config.yaml
arch: "jasper"
time_shift_ms: 50
input: "log_mel"
num_classes: 10
activation: "relu"
loss: "cross_entropy"
one_sided: false
steps: 32300
Rows from block 8, named by matrix and row number. Rows with one number belong to one channel. Each number is 500 + 50 x the weight over its row's rms, rounded and kept within 0 to 999. All counts start at 0. Numbers have three digits each. After the name is the row's rms in percent of the matrix's.
# convs0: first width-7 conv (model.blocks.8.convs.0.weight, 144x144x7), inputs 108-119, a 7 kernel for each
# convs1: second width-7 conv (model.blocks.8.convs.1.weight, 144x144x7, transposed), outputs 108-119, a 7 kernel for each
convs0.26 092:444519527558592500500506456427579498500434420546573588453518501465500499500500550449500422566442427523372500626456548500500434427500452471568530438500454500464424469500458500500500500529490500453500531490551548477614546500490473621469476488545568573517
convs1.26 091:517471398500495500530500378513500544458505521415443522500550500543426500500530535500587452475460385436500451450476500500497500497562500500527500500446603513492512630517493542500500386500519499425564410438457537470500452500500501500423503380500504500500
convs0.27 106:573499453493513476561500528500500423500497384528500497520477426500500432500471592534502500416500500415450500436592422500500451326581500550500484512533366582439493500529514524442564500500504500410435559500530478500495544510602513500410488509397537500537
convs1.27 094:500470566430478500484500500523500591475500425402448533507495568500436473573500449500610500415553486500462468480440500387500535459452409433568500548509550500442500500500565500486454500550582500505550500500544500500482500536517598599352576409489488391481
convs0.28 098:521500500549462513521500500500496540472352504473500500652605491424587473542500581446448500397620500500500500500631451562526537440491466500500445441526500630493500500463541601486538500500355500606536495420561435459523492500389550500500518459415580553483
convs1.28 095:501434500500500477544473458500500500540471500434373454475500391510500500497465549492500500500362558500474502468519500497500548511488500569500460577518565500577431502550597495496369500500465484404500497513500544378488552500464402444552431506559526540500
convs0.29 102:444389468429500564560448500575548550500420523455500500608512488477500511500521575570552500598500500500500540435519588500500500500390500500500652586476467567500593505510390500529526500500482549500462499522500431500552555468482500550500484452423500569481
convs1.29 103:532543500500507576483572542542472439539523478467456514500663443376500616526469516500637500463567500475500500560500500585544532422386500500606592443494500389519459500473420434442538540500652500510500500572500474431500493493401490500500500498500500516385
convs0.30 101:507542500549496527596447504438478505420536371444500500454406560572550566500449551469551614467500510500467625500513600486500466462511661500566654622500545500542471543500474502500455475480433498464633500500514452466500500500413426574500381542500500437405
convs1.30 099:500506569578446539500479500447465515521500412404518605482500500551373500614398406478561443464568500500500549484445500428441516467500489448406498660506411572428523425545500500436457490495498500441500434454467522500340509500561491428434559500465506598420
convs0.31 102:589607358500441500412518513537531384500500500500500500439479500489535500500651482500504500573500454500557500449519472417506433481449439500468517565500426446522494575500500606500494570554536500599506500524481564500474500558500577551439529463559462500433
convs1.31 093:500500500453473500500535461518500446389451466553456511465500496541500417474467500513358535534391500581491449497500500524480464483464500536409526443500500500530467581513517500500543500500421476526573500496354559553452502436500589556500500500500438487500
convs0.32 095:568409557407466500500615522500500573500500508577545602568403616543500535500523578500527471465486571523538558570500500498471430553418500539433403500547473514485544500476500437543500500500517500428522443500500538536525493500500564642634582488500500452500
convs1.32 099:441419593431547462500529478547492521467451580500508554620500513569454555500538464498463485478500500486446488478512500427531476530597612394449439578500510500488516500500535670515449500548525500500516457500531426468553490500500515528500500466484489500500
convs0.33 102:500421441448508602517500582516500453515465460500514454511500528517461457500471464573430500543519387589456500505536500547459455609526500532443500538500542603534521400556544500549482500473545470500475475450500547500500523509544500497500589534456429479610
convs1.33 109:500449500594565605520519500500426500538500449499500551544552561500500549411492453506500407500531427500580538561512476427494584569436500541500549553500500447500500500435528500500554428443402427482493500483500500491548533576427558500377515500393500451500
convs0.34 101:532500615500491511500605505500500522500500534438500385452425442438424414500546500515461332512562500506548435500500500544500449477574413492436477548605563471471500500520539497415489500456471500465496500468585488409502538449500548506456438551604500558500
convs1.34 099:443500500530409528490479500460422481500540500500582540553473595569527490495500486375459522500477533615474500466500527556450500519546548524552533576456389498500447566322500585428534500537500540500417500500500399500500500502500500515543530519500500500500
convs0.35 104:500578477500530466429496563542567500500489541461500517500500453542527500446518500610500500515471438496500576482500418500466503534556482489440576500512581476492461500446453534429501500578532500459462500500523527427500573518500555482504445510500497500541
convs1.35 106:500551417463500500500565500540489390500500569545459572518500518500441401500476488500461561618500500500508528533570553500525500370472429499531429500544500500500496500446397439500447465500559538500410499500526500500549539505459478458500500596471478494532
convs0.36 101:612500509461500500547635447495437500481563468445500419424444398439488500522460465496490491500506416494526500449500502516608646500465527500533585533491500500479464500500500444493458500500459500556483610540391488490492500520500525500507500534468492470539
convs1.36 097:464500463561500608404412529441500582511487500539503541484500508500511568490472567500447610500464500549527559500500515500500500500500500500500511459506408493500459463543458511456500500569610461591453513500382439500448565484500566500500517495509497500431
convs0.37 097:500370552500500485589500485424498469500392441500532454530494441389527500447495461587572500583500466500500487629487462500500500523431468519498577469478500500538500384525524546503538500500500588500473500553500477622500500500500500427471584500450505423509
convs1.37 096:480552571494590500539407567490417575516448502500525500500474500415500476563500417387438500532500500482426500429493526500430500517500500403500458500450574500500500482495554564477458428443562500524424470491446454500514494359500353408500500542510615524550
convs0.38 092:559513543512500462432546541475404500480478500536522598500500536533547500493479500386465441505500500461366491505500544516500545517576500473500474434450676502500541500491566500476476500494543376552500603561495500500500500500413465430500567496500453577507
convs1.38 105:585500441500501500428500478466500500469500417527524455500488475470601500452515546500583500518508491500500383500516471500500529503500453490523500504500573557491520500574500426524500500500500551546417500500485501500581545402500388433527500494500500559500
convs0.39 090:551500501416500500443465500455500587501499500500454500500534458536482523442433587460500500449532534500500557500536454637466524526560451531500393458417468532434474460500370436500500463568517478500518561500500485500500521500500530589421585545532569471388
convs1.39 107:624500471500500429508386500396500460473500500522615500611474520577500567552500448477487545446500540483499580500485500500560500504500450500421462562450544521438387500455383406371375418439500534557500455543485500555518582470647554500463559537500627612458
convs0.40 091:500523463509508427472500487449500449496512396389393500500498500470455500500451546460548508500410536500480508521500500459480426528464473459500500602433548500513462500569566568500526449605408500587455553459540500500430561464470500409556500356498500500500
convs1.40 100:536500500524575500428455423510500564500542500500500543500473481596567603354500537500528563500553581500472524484510500500502538500500500500489500441543432539500500603461572530500490467500457500526500482485500507467500476435500479500519500590481500500564
convs0.41 101:441500500520500437475550500480500500556637364509495590531418500430500500500481500500500402557529500471500534538486516500380430437430568456500500500513626530500500500427500500449453500604548500517579477471531479418477575500500573568440500460500500500476
convs1.41 099:502566500522500500544501500524500474458439512525500453567500584450497500454438565564420455516500518578568500500428389570500426383544500493307525509500500500451500398519550500500438537482446500597482382490500500595558500475500586500547518536500473547478
convs0.42 098:545541451407502447576419500500527500500524500514396381554591592600534500484495484558481484554507500592425566500521568500500487478488500470593392404483413500547452469479472500492511522378540564557462441497485500485500529571500546487454520500459500500500
convs1.42 100:500536500500562500471438503422462500500500376500476533594468500512500500494500470548550462486500426446576500580500401479533455528500499482466566500500361551472500495488500419471496461578500500465494500385385479479361485458500500530520500516529500500580
convs0.43 104:619500529500500531559529471528500420529457531500462554500565500506510448452471427482491500502432500461500500421500552500526567556488500500463474530442500500525500500500500568500397500443500468500500484456480471465500457500445580481384465419500500543603
convs1.43 100:462493500486440500376430471533492508464477378500521522500520453500512500608529489500510535500512464500494500500527476509573565488500447500500500429523415564500503371500478500571574544500583544568500558485513500596444500537500500500562515398500500537494
convs0.44 100:500500442500479500500500477500545545500506500487500295440594550419500500507477448569500431579500498500540500452500460479542500500485543500500509474500465536500399484490524514549511398500518464500440451513461522596472476467448500637458562471441453488420
convs1.44 100:583500527485500551500518494552500560419543501428454650507500536583520507500496418500441430454500433498438445500500500382500515506480402500515500436500499545513500573498554541500495500465509566465500581494445500339551500500473451528500500441533486434500
convs0.45 090:405500605521500462500613500466439547615500500578500500544453361500500454500572500483500565491510500500562500541595557471517467500500518469475584498465530500473500500485487500500504500594555517539457659511500500530500619544500523500554500495454517507500
convs1.45 096:478500508500525498498373474517466608575462598567500500545500416440602628500581487440550500500384448500500500492500500500449498500517525500500500458419498436449500447506344442410487500500598423507473470492443497450418467433500383475500500443500547500603
convs0.46 093:455500500582615459439500545500500500513442625597634500500500531526455549548500420500490472527468537413433512500495469500590500526574500557500408522500469501481500500468500414563527433388500434500550557500500500522500524494500466500584500500488578500594
convs1.46 108:562500453435485444496397500500514500516448500500503622452471495438500500499406560500500473398450559544500500403470558500467495413562500500500492499480498515500500568500500588576480418500500449552568500616554512493404439547500500553454500472471500500444
convs0.47 104:552475446584500613379500500500470500460500502489557500500480528483476500557614442641422509500542535456524558467428509500543590589500500443500579445554497417579423500500625500480500483582454462524537500633544500518500538500500414418441500547503640512417
convs1.47 107:521464500452429417413500500458605500505520494512475500414500500498488500535448495480500463498500500455500469597500456500500500502415396550384550391588504508485500538500648500524517500500405500471500500463504492546548504514436500525466516438549500515432
convs0.48 107:489487500598409570421474463500500470500472462492500579479512592525401605581500552356463500538429505500516519554545401577567414587427474500469475578448495501514500555520462500520465494493500434447523500500496556500511415493478557552480500417514464410500
convs1.48 107:547505500416500552541431522396502400485453509466475442500481500500500500441428465540493513565500485451597550589558434512593494500453552500539465500466513521500443500553424486454483500460480475500490498487500441518500444567500505500453500500500545500514
convs0.49 102:500500500467408502465492483500436500438451343401500506464435493500498500478463460519500500500521500489572492434434500500414500500500500482493500553426449500509500500500406500413510573500628500593531500500442427515551501531500546584564500500449549434500
convs1.49 103:674549500483536500579500563528554500500500500535500478487500500483500490502500479541493500451518480577500500500500565515500427418438500500500469500494500500500472431534542520499479488386424543500563471500500537500457539477526478500486602582462535534461
convs0.50 105:605499500512496539522618500589472500597500500612477500400487547507567500500451500628561520500536476500479461552500621500531580650514488500461478445500588500472475424420505445500413500500414577500487559490573487357500500576485495530472435455500546391500
convs1.50 099:500469467511423543500433434445425412500500453427565578426500451476456576542550394421553458500500500500472492453595500650499500468500513359533434512581500500690477448537500541500509508500500610404509500517446500403559500500556480538396500500443500547615
convs0.51 106:628500453495418457500508500510454515405493605500500500556445409556373539421500531522547420473500500526500490453500555573451485540500446524500500424453500547500470516500562585557480470501500440477500500493446500508500500480500500467487536500500480522500
convs1.51 096:531500601500613531500500500546550532555558500493546481500443463581464500500500549494500424580579507437447500500500500500500500577541539498463701573500461578384500565434500572537500500546570500473500432438447456603500543441465401511500553542460493500436
convs0.52 089:466500481632488500482467500476466500516527443529500519347500500500523528496500500539500493541500580500639500500492535444468554547548458562495527428512500537470480432554450480484518414524501500500387500589525491433436500447392500500485500550430383489386
convs1.52 101:500500503491500497561541433531500467430505529510469500487528500500459609508500500571402569500456523500500500483474568556517478461520500548500401438500507500542497536500535500499500502500475466503498500463500534508500396500500500402510550557500448559500
convs0.53 099:597500480575500500525424515500500478471463440461511500500431502506499510540500500584500500500500410500387573455399449500535618500569538562448500663465500465466520517500500464438500561509452547484509500552500500550500500649500574500477500454515500428523
convs1.53 110:500536610386503560348502500500500500480376407451408496500381572466609533574500546410479500534511517601428476534500433500500540500413571531500383390548448601397509614445566523500477474500456466509433554447615606486397530399494500512628500493545509527589
convs0.54 101:492500500518405500500432437560533525503602404581500443516522577468496511419611575447587567403500423493481447418547641500494581477509500503443500508500592500663449387616500453500500442500551439500500598500484500548477619531506489435537445500503485534499
convs1.54 095:523500508574500345428461500585510500500500429541500556532425500382500581500558500432500482583521500500461371573500410537443493423485577453505607500500461500398500487433500506522429450500437494500597515426581519600500573549485416506688500546538516482500
convs0.55 099:500447414521486500415454500441425521639500500434436481445498500500411525404527401361490500500490500440500416500500465500500516500510500435554485471452449500500398587538457448500394500557500644487387382523429419500544500565512460521475537552473462467539
convs1.55 101:500574500495483500440524425461511500451476585459547500568500379568500500616495500500411491541429500580476399500528500500455403517575500460467540619533500442554411543409500429414481529500472514521500500501548520500500493492500500385475522613549500500477
convs0.56 105:462528466457578500500500523500547458497303454539628500484474510381517445504446502608500500573478494500529353410463465488580607516500500490506584500482453431501503572520472500490509472500441500512500500446500480500500430490478521659500500500540500367532
convs1.56 104:481463449500500485446471529560505500500500450551549448504458500437548567499500500609453499500500392430594478454524429590591500595500431634445500499500458456482500500580462560546427509532463500582537579612394500500473477500445502580580509321607482362500
convs0.57 099:500500446474548479500555500434477500658593500477500500500500554486500540516500394526500433500500477503608450498501488569500522589543420543395541500528408500444500512405498446469621472417460509529422522499500448500500500544523500526421462475453538505500
convs1.57 090:461493519559505553532445500500459500400500459500464500532500420500500570375500500513530434544541415572607468465555495500450590555529682500497382452498500493537583544459520542500549418498535447500489500517414387478382500440500485500561500500532500450521
convs0.58 088:500479466367567497570432499500591426482660500401447500444500500446500500556432500520500584500468500510681581541500472546343500433436645458589527580472500454500528486632585435601524477500491537591490500644500533500542624544417431510598500500440500432500
convs1.58 095:500500456574430500488537472500500445500557500500500500544505524500500535500427611542433469500592435500473520572515592500500500429491422576440532539484527464457532500515564591528477480507397464470500500459456500526500433500515404470476586591500543525403
convs0.59 102:500630500463513442500632442471500527552499500500558500505442547500568580460500501589533503524409400461500500583435501500438500469437500597512476500548438530425505500612508521471497546607448500500628549491416529410562476500500471409500500494500512500511
convs1.59 101:432559500475442412473543534496415503475500500500492455500542500419500472664500500449562587500500500488555500385500452527488422500568598500500516603471539500551500623500423464451465500500500509582560438514500490516482500459506543620532529437525538500443
convs0.60 105:489461600500500500500463500485500417489500540464462500450569500640371512534546500429500584487510402428500551428523468595500633456518499460543426500464446565500516500481421487500467429487539570499536423500500500423500446526500500460501374524474587512527
convs1.60 100:571500500531398499514550438455487620407500518404581520571500500442500500500540500386500443500531546445398456500409500500500500537622500500427562394543613500619500575521432500549527462495500545433565578514500447444580438478506431513427548500573482607577
convs0.61 103:474621500555504500535500474396500500518500627525500500444516562548500500490545500536470520565627500344418509500472476587500474500461539486561500500458562500469513500500426500458500500423526561500492452500500448471486500457555458364587500500434500481500
convs1.61 101:469536434392462408500425456494462571500419462541583500482500466520500500496500518571520656463417482516424500472500494603500448500439452499500473561376452463441500441500436500527466500500500570622699500511629496577559469497601500571585500410500521454429
convs0.62 101:425442545543572481563500649500501500500546469592467464470500600500500432500520535549528456530500500500591457496460500493523546500510500562500599461489549535493427537433555500535479465500568456500500500404342513598500507511527591552577487513469520520500
convs1.62 095:435500500448594589500473464500500565459435564629496500469500585459500385500500588573509545604491500613461494462500499465484625495430479607524491500516468500500441500500410503500457546500498465585585500537478531500500464475500557493500448502533574571500
convs0.63 098:380407373536558568597501463500452567527500526500530551570390500500399472521500548588500500342500445445550571515611487500500566535431416500500500566515501500513521483500463383432531452574575574507500500513411399462500561511506500425487473622363474503500
convs1.63 096:429509500500470537500628465466455465500598500536500500543500500413546542500500500568583593500573500330500500545590492462583500489527500469500618459493475500500482500500416410453500489536508617490534537458544482523413464468500554501395508458554500500418
convs0.64 102:457589500500549500579399500459500500500625400482500495500624500414553500500500500418477560546500413424517462647520501558500504487457500587427461500500522493500449500413505500500471500563500520616517573500525445434438500529422537516524520461533441450456
convs1.64 105:467577522565500500453424500423515374512578379370465500424455530500446422558476596523463500500506490516449459500500513543428427525573500600500625534500491513544500575500500506500521513500493463595500411500480482483400555500502483517562580382473475483500
convs0.65 103:526431516488543437581491663496611378523514501621512463454448386457619500500534569500500500459593500532394488500569500473482500585481479439465548447500490488500561458455417424562514481500458485500539438500498505500524413535500477665549500480564533500463
convs1.65 095:508500500544430570547437478467500550466565535623540500559448583500445500565500442426578472543535500515572495500496512442505447500500562569539561517513436454500397500428500484472500527500505412489415511452527455408500500456545490480555489449476535472500
convs0.66 097:500461500424500453530442518545370500500534562489540564500666622460565580416574567500405500488443546455404457548467554499504477589463500470561500472500500500576472500593500416466488500500445476559476454507512555500500500500452489500450449415500538534500
convs1.66 103:464436603500413500375501540499626522606495436337500500500518511428500565545388577447492498500500400500565449533428496532424386599483500504464500457580500563580500500584483447488500495583500500575500564500477500467500500500500470487443537401506499382444
convs0.67 098:545540401537524530500440451554500500450558427496556561471475624500469506587428391518526481500487511472454594500492500592500462483515529446566588586528583496539528591322549500522582518500500523441501520500448498583467557500565358500481500515428500514489
convs1.67 094:493409519500543536568432424420470544556671500500625500467473500525566500500500518536500567412544500500558575412417501500500420456535522568500478500500500355386419392500500500500500476368451500500520444499528549563500523567525500500488500562500612352522
convs0.68 101:500443519504579422575559478429500406499474541500501500431500486465500535500490449604543500500565490516500554427500493437535573482500451500506500587512500556500447518592539459484462500422593435557500593554485483500500554470561500365500500504500440500439
convs1.68 100:544468502500396500500517500500358492496500500500566629500500531500479535506500329589432554480582500485397500631468513500500500492444474463500516500500395529451482443494500500481568500500500484500420448500398475513441440496500447483381527577434598467466
convs0.69 094:500409480522561500500500500500513500409471604542500544623505409500577460522500497516428461560541500500500500482500500500500500562450561500487500444512580500500500500500501541533608500500516500441500586495500518569475443472500553460401493500566627485500
convs1.69 115:459573482500508571502500500578501500500551500404376505522400383439507572514500435575480385491447423500500418575460423530563413474509500455500443419480448437500450375495395469402413500490477500500500491564479534536491544498553500452500488426496427436525
convs0.70 103:583473503561535500500500494595548477500482496500416500500500544514542500500518432502524511433500454500473466457496500500500500498419597437500503491430391500500504509508500461500486448394450391500399500588500446516500500569500500671586500500500511500581
convs1.70 096:519547477570483475500500445486500500500480420509566563546500519500448587526500500443533600532494491369448500500422514468537497446500383548546522448500423442464465569518391500500550533453500441476487492500500500470500516494493500530404533509500622549500
convs0.71 099:517500407515395553500583550483500477402450500500556589500474641548607500567506432500500460479472534500500532495526507506445417500443482570500576454636500500447500384486511570544501635485516533592521484451530500500383500457552500632500430496500500481500
convs1.71 101:500562592500500500536561500500500586552575500500460500498468500500500500500531401500463525500532500488474323528505500500500500460500500500444475500566559518551464470426467546409500511513611555535500526472435533488415387500466564580437466504500553484500
convs0.72 103:500391404500532561564547501491377474535412606500529534588464500538500500500497530500500517500500509470500532539458516478463500500555419539511509563500500444406503521541477483527513564500409500526440500543460481500495548448493513361456500500563420474447
convs1.72 101:462500500500449556517461428545534500480444528591509500534500524422575588480500449487611612431523550561447484500499585500438428500500501474498533500494509486554500484500529500474534500533525547500500463500500513500580470500500540358528570500500446501500
convs0.73 094:557500533500517487500597580500532443534500664414469500416518500495515492423563539483500555581529472407518500510551440502500513517511396588500498412612492560474533549500500500430500431545500500565500500530558500500500553533500500533500500500545414506500
convs1.73 099:467463500431507586469500587500500500420567451560427500500500436537521381576500500580500500456477500357500519457445401431423552507436500401451500570527500468482500474418579458500504511568476537422491462500500571595500394505455536468549514499551512492490
convs0.74 097:500557510482515487585533457474471500513543500503507534679524500521500426500436534406495500421500500500558554500413481396448500587491500524520500614500500423426428404330500500451468511436561500501514415500500500500483500501494500500551502500500557500504
convs1.74 104:500518500500607500563439622500500552500500500542377534508500449418469494538626461445495447500480536437500582500437516482500500412551500490502438499430500439375441390465500500436498583500551500500473500538525444436531468500431511504461500508493469500500
convs0.75 091:549487500500500476432500500500500557500504654443500500505500521552500469500544486500523503472563532545500532500549445500500500533500500500500500451500599543400544500500513543497500562413488596500500595536553500528500500500500544444500523527500527495500
convs1.75 105:404500500500444552506447545498460429432440500574500500522540504446552500575530500549485513450500500497500500480552495531500475500533482559556421500500500495568500535546623636511455485500440536500500553500500500486587505507456473571526582505435500500500
convs0.76 095:495572506419442500437500474500524610500534537500500526500462369500543500408543580532500500538429511500500495491420406499500517451513495500418439507442500500500528512508481542463427530578500552487569391429429500558500496500537400500479523500497456604421
convs1.76 097:486508514500487472502405369500416465470439521493419500480417503483500500500569500571526436461575444435441488502490534500525481534475540433548463383500528457500546470551422515498500543484500479556461500500457474500509522482512407447500460500521500528459
convs0.77 100:492476523438460385443500471431533510500428500469514534600500466500567500524481547500664492543464539448500471518490451421487506500568493494512500543579451500430504470506500500501500531522500463553500500460462507500567500450500431518460519462500500625500
convs1.77 100:641407500511533500434513500551419539380525500500507500555516500524477466557535476486520500487500435502500483554521500508563456436500503500512547435534586500500546611473500434500482500500478500529500491500447536500500527541467529455515448500500410469556
convs0.78 105:663511543576425407567398500500593500504516515467500500414398638445500500548500500500455500500576442531500489549561510457566592462500440508500497452577500500475525444550500500500599453480580500507547526516475444500487548500538517384483532500500501422560
convs1.78 109:566500566447498480485500555500455471480500500521500546504456500482500425500433500608502481490478444463557500624500605552500500521447486461500522434500525460569578462538500500500482500512510500378434479486500546500473490369500443471500472500510500536448
convs0.79 098:426381539511528450440466500500497483444500484540522500569532581402515447490515374543500500500544517476500500458535500412500592522500499500533609533554366500568461583503535491500500500525488500500494530544429460561569500474500500501500500519560569496328
convs1.79 099:445537500473569500500450463500500500533500494533432458403555551476506500416500521500384504500467500593555397547527407508465425500431500485594500487345500468529575563453500559500500502420449434495539488500500500479500500500480500470589442500500438451469
convs0.80 106:466525457538561442499422570500388503521562500500505483500445537435523465500528433512500576463437484539427543482500370449472495500554433483385454445575548500425500519545567500484526506417561500532549623370500500508500519446502374539503500500421500496475
convs1.80 103:452500474437525500504418455497500500500559389500588438538531472429500512461495593567538407515568434470500400500548491500536500517547587500454558500500509500590469464440477551481500525500500466611589402496614315595472489500557500623666576315500500382371
convs0.81 092:552433451550500465551597500500432570500514478500532482500500513453500500500548527567500500527500460413526500500571572500392605500500525500403482413500546444500521500473416573434407500480500534424515500558573561455464514500536505505374500459596436449409
convs1.81 100:500542468407479472587452500517507465500476474498531500534513520407500596528522532500503509457432393408450500383543568452435500537517500500465500661500500500500500500442331500474494500504482495500350500500500500511456476500469602634574511414597418430567
convs0.82 105:505531565593499368458465507500456505543436481598473472466500520451518533567500521436500500532500500468500590521653543437396527500562545542470482473430500500498540500594531560500500460495503508444514500500500486500511500500500471479504505500500489432475
convs1.82 097:500569486500515475542500459515528500536556500500500578500385491500510439457531476496500615543502460466525428541520508447476500517576500507581500435500500448534445483503611587500497549451538500470465450436495493585500492569529500500584513519541552534500
convs0.83 097:562420415521458496475423485368547435499500479452500560500500500438500481488519499484528560500459473428460458465500572487411490500533467500500571493417361608455552464500456558500553483500541500519552420500449473447368446531427500500500450500428500467550
convs1.83 103:524623560431500528554500461428562498494611500500353470467500500494521500500500500574416521346483500392347452470511429500454500445474500500500438504500500560480500528512539500500492500461500500538500500500564500500500500566500588574500509495487442500530
convs0.84 100:512544500574500500500500456500500453500507491498435459500500579534487360520454500546517500411579544468348500500516571476503411526472660464500526394626521512551482500467516498530410538547533500564442506438509500537500500560500440500524419500500466532522
convs1.84 113:443468406462394500463500500557419475474490561563615500617500505550542482500613518500571567500425562500487503500500470500412502467497463480500504439475524477503392501416334416383500477500482500526445517500478445500496618464590535523464581500506651574500
convs0.85 103:599462451500500532484506541474576405501518500417500499433590540514404389500500544493537500500500436475468500477651495500500628500500433500500539473381500500500593549560500564575460390412499407442500484500500515543500496514500530562420500500457434549474
convs1.85 100:500467584533500522404500504500500478489454520500494556411559530500458542500466571472516500536446507500489500529553500476446550500512485536561461605500500474514448589565506516500500407455455500500601502520500500463535500501500484443467391562500463574503
convs0.86 106:474466514459474500500554500510500572450597471500556513500495530455447512560556400556625498457441506443439483486487544500500500503537449396436453500438620418512411474500500460457500500500424587482500500614500500601500500500463501532447500435482524515457
convs1.86 089:418517513498525477416523544500500561471477496627500479495436536547590398500500500541535568527500500522446464517500465505500500526500531510500496500448500494500510407522498500465562559500471592526500498544563581500542500500500490490457362538564500500484
convs0.87 104:500549500605500484500459520442528467448463524500528500500381459500473568558498554488576585499465500427448588575494568508500501531427516432500460489444500520500519458479548434500529597484500336423435475552535558396508593500500586460578338531434564535500
convs1.87 102:500500484568500537500533435500500576499439631500628502500495500515431543387449573528547525530500500423368499477551520536407500439413500565500472500500580386527501498500396498350469426551500390477500563502494474500488583500475509500522508500500450461452
convs0.88 104:543425500579493424500601500418486586500581500432500499548500350500485486500588500473500446527500505504500487503553433455405519411530500519508538507456617500515511500461628571500500500455614541394653589546493437500519422535417332483475450467507510517466
convs1.88 103:458500459499500463556411500475523468567365500566423551408500500500478418538500522708486500537500500581500435500535563492500494534462594528542367539500567471500535424555439491508432500469544499491538488500500492537534500418542490502508500474447499442361
convs0.89 099:540500455500500544531420580572589622474500488500475500500547448484476454388500500386572515551538625572500475503500480500500559424526430424500500478471574557573500500500452497500500500500516500515500405510500500500500473500516552500383472480500500500496
convs1.89 097:500500500500472489500418464548576570443399607500534453486512451577549539521490467500501499502493567500578551454458500492500459533406484397500396369557500495398500512500410496500500474526540481500500474588570500500476471538508500485556558555548511500425
convs0.90 098:500431500391500494585449454443452500592500500416500541500600389371500500525437464488472494503445398487490538544500500614499475466634452422500439446451451500462500500500500500469455532544565500500500534522503500500500430464497498482499445532508419456376
convs1.90 093:491462487500555500500500500500500470420440532490387500500518488499500412606495500503577386563585616510481509458500500473422474564442538485575470488500500500403500500574500585500422512500447575500500500520523500423512522500500500500596500574500406459575
convs0.91 100:676400418492447581419500426500491549500500522449500374500425500470456473518495500500500614500459458499500500412484610491500459437408482417449658446556500500436491526500500534500639474415407530580500500524500592579503500521500500500507398500530500573500
convs1.91 094:500608484496495474444500550500449487455466500500428437500452500406500449490458600500462500500409542515500500500500489500365477500350531500500484560572500500564500587500580594500500557500461475500500593500475554493580481399457486483499398500481474500500
convs0.92 099:500500500462500575519500526500395500513615564617500578500497479581428500619500479576599517501436500561443544467500560384500500408497450500463460364500480560474492422479525575500468500436449483528507528451510449500560500510480469450423409557469492515532
convs1.92 096:541478491524512502467412459500461494500370488515441469515412500494560467500494606500529482500498417556500500564547488584452500552500566542517500500605510569590512588500500555521500507500542536455508450500474500500500514510508500588532376473551380521591
convs0.93 097:500484457503476515514406533500500552500500502486500459500500506420486500464421422499502505609500500500517499475500446524447554403557451532555548569500479500488512571488500359500500571500488581597500445500466487426466423466500511500500536463442478331459
convs1.93 093:500512534495572522500500566358525416500472437353491522444548400562547500500500555381433500500461500500443552488500500500500371427511487447584500444613443497500500500522500530537525563545407618614528500500500414500463478500538483500576500411500465419500
convs0.94 095:503500500425427488431500544610448500559561500612500500558471414500481482525373439462478500487495500519511559486500462500541423500425371525569500581570500515487470500500531551474399500510487548500500373500447563593483500489581470462539456500487452515442
convs1.94 094:503540500500543500553439500542448373545481554669500440500413410500500470574585488554500500520511479506481500518575469500526500456500537500609396500534539528500607500500576575500547500500500500500329500581440500500558540500525436500505581493480500507450
convs0.95 100:564500513447500500502486479500500426500550500500525474491494479500500408597485438501458413459437566558500450558500438550500495481500517453597500547508496479500515613500433500597500550519468485500567491525500568486500494519500500482464473502500538500500
convs1.95 098:507585500500500500570456500495500444493500518507500500502500450559480562408500474435491545433500571560500578444500531512462508500443454529527579500418390515469436500500468500500529478440562402523525483451454594500527530573515562518500562549523500546468
convs0.96 105:439500444426500482508509583556500516448432508500500500378489465576500458416500486501347384478503534537584495500495389500504500435561500473500509545500459417453397488500521505487416517429557410451554500519537552500565500500437524500453500500500434507628
convs1.96 103:500465500581500500478476403500390377500473595544526551482465484535473578500417500462657652535500500543566500470500518500486500423497453474436500500503500591436500408500480500511577500540589499520500424419483500470500554537455487500466579599500532522500
convs0.97 103:561398500440528500506501470532474495500514483496490530500500541506534449487393500406491500487395561551476526400447558535449500475523510496500499417488500500462500593426383514518500500464420566500419500490602524500493554449551565500536565608499468500577
convs1.97 100:500654482449550524551451568500552484453506500500585488486487560500600534500404533500495500436481500500495500512558449500596504500500573506500500508411512489448519500557570500562524500435585500364457415513442508499513412429404500459500473579500426452500
convs0.98 102:456376538500556460500484530529500472512500550550509505501452500408618500536500500500534500467500478500461531585476567508437500434500494407576480451639375565520500550525500512531451500500521531500498500575500473439475500500500500500349548500500495534620
convs1.98 098:520500482473500434571500473500500400500467396427500500500421500424507500500493449495500526536496547462500452500517451500500500459500500500415500439500490489577500615538561507492500577535500446500500518452530500483500447472500485530500500510500500546520
convs0.99 094:382357567500383530503582454528546595524506457500553490447500655535540500487500492500466554497569493500430590546500527504516500534500543465500507408472534480500395488573500493467441500486500500549566490508500586503508404528471500593595500500500500509432
convs1.99 098:479500501500472500576554500376563420500500517601548583500500500471559629500500488586500520492407426457421517452516454434463387431500500500521431500555500623448546467424377420432455539466511500500500464332500411389492492519500500500598451491599500495476
convs0.100 098:445389509500502500508551550503500510496456625461447500451500416500500496500500500434500500500414478554548500590494500560540500500553500500500502580534559553570551554575490623496500500500391530500497424445541479455443500413469597500464482500553545554474
convs1.100 100:308506546500591587500475500444500561546465508500500420614500447470448522452500500500499459521500500548500466434472446468500380483500500498500502500434415486500534456500565610500512547471391439426538500500501500629511466588500463533606454470500563422597
convs0.101 098:474590529600428500500520475460552451518500500624500500529516552564408500372517496561478507560516540500484500510562500500500504502531467486557431508490420433500500416399500436552500577516524515500531500500467546495547478550412519423597500575423440579500
convs1.101 102:430500504605500632583558392482466500500492421527582440538472500510500500562500500466515500454500451496528562477544426500500562529462390630500570500540336500392570500495392412454500484437500476480500474475504500491500500500500465478468487487500431500462
convs0.102 105:491587496500542527529389500567555478425500574540488559500549451576510500500550512553628427546500429483460403486500500565506462522500429640428367500487488500609467570516542500500500497487418509503535500472452355500536484466470500608512394500494500518525
convs1.102 098:500461428500448487500470518478480458500500565589447500500460429581449500500427496513516644478500500500416579579557500560500687534556532500500500500569359500438435429516500563440500500500500522500500500496517528412500560572500529550537500443571500500560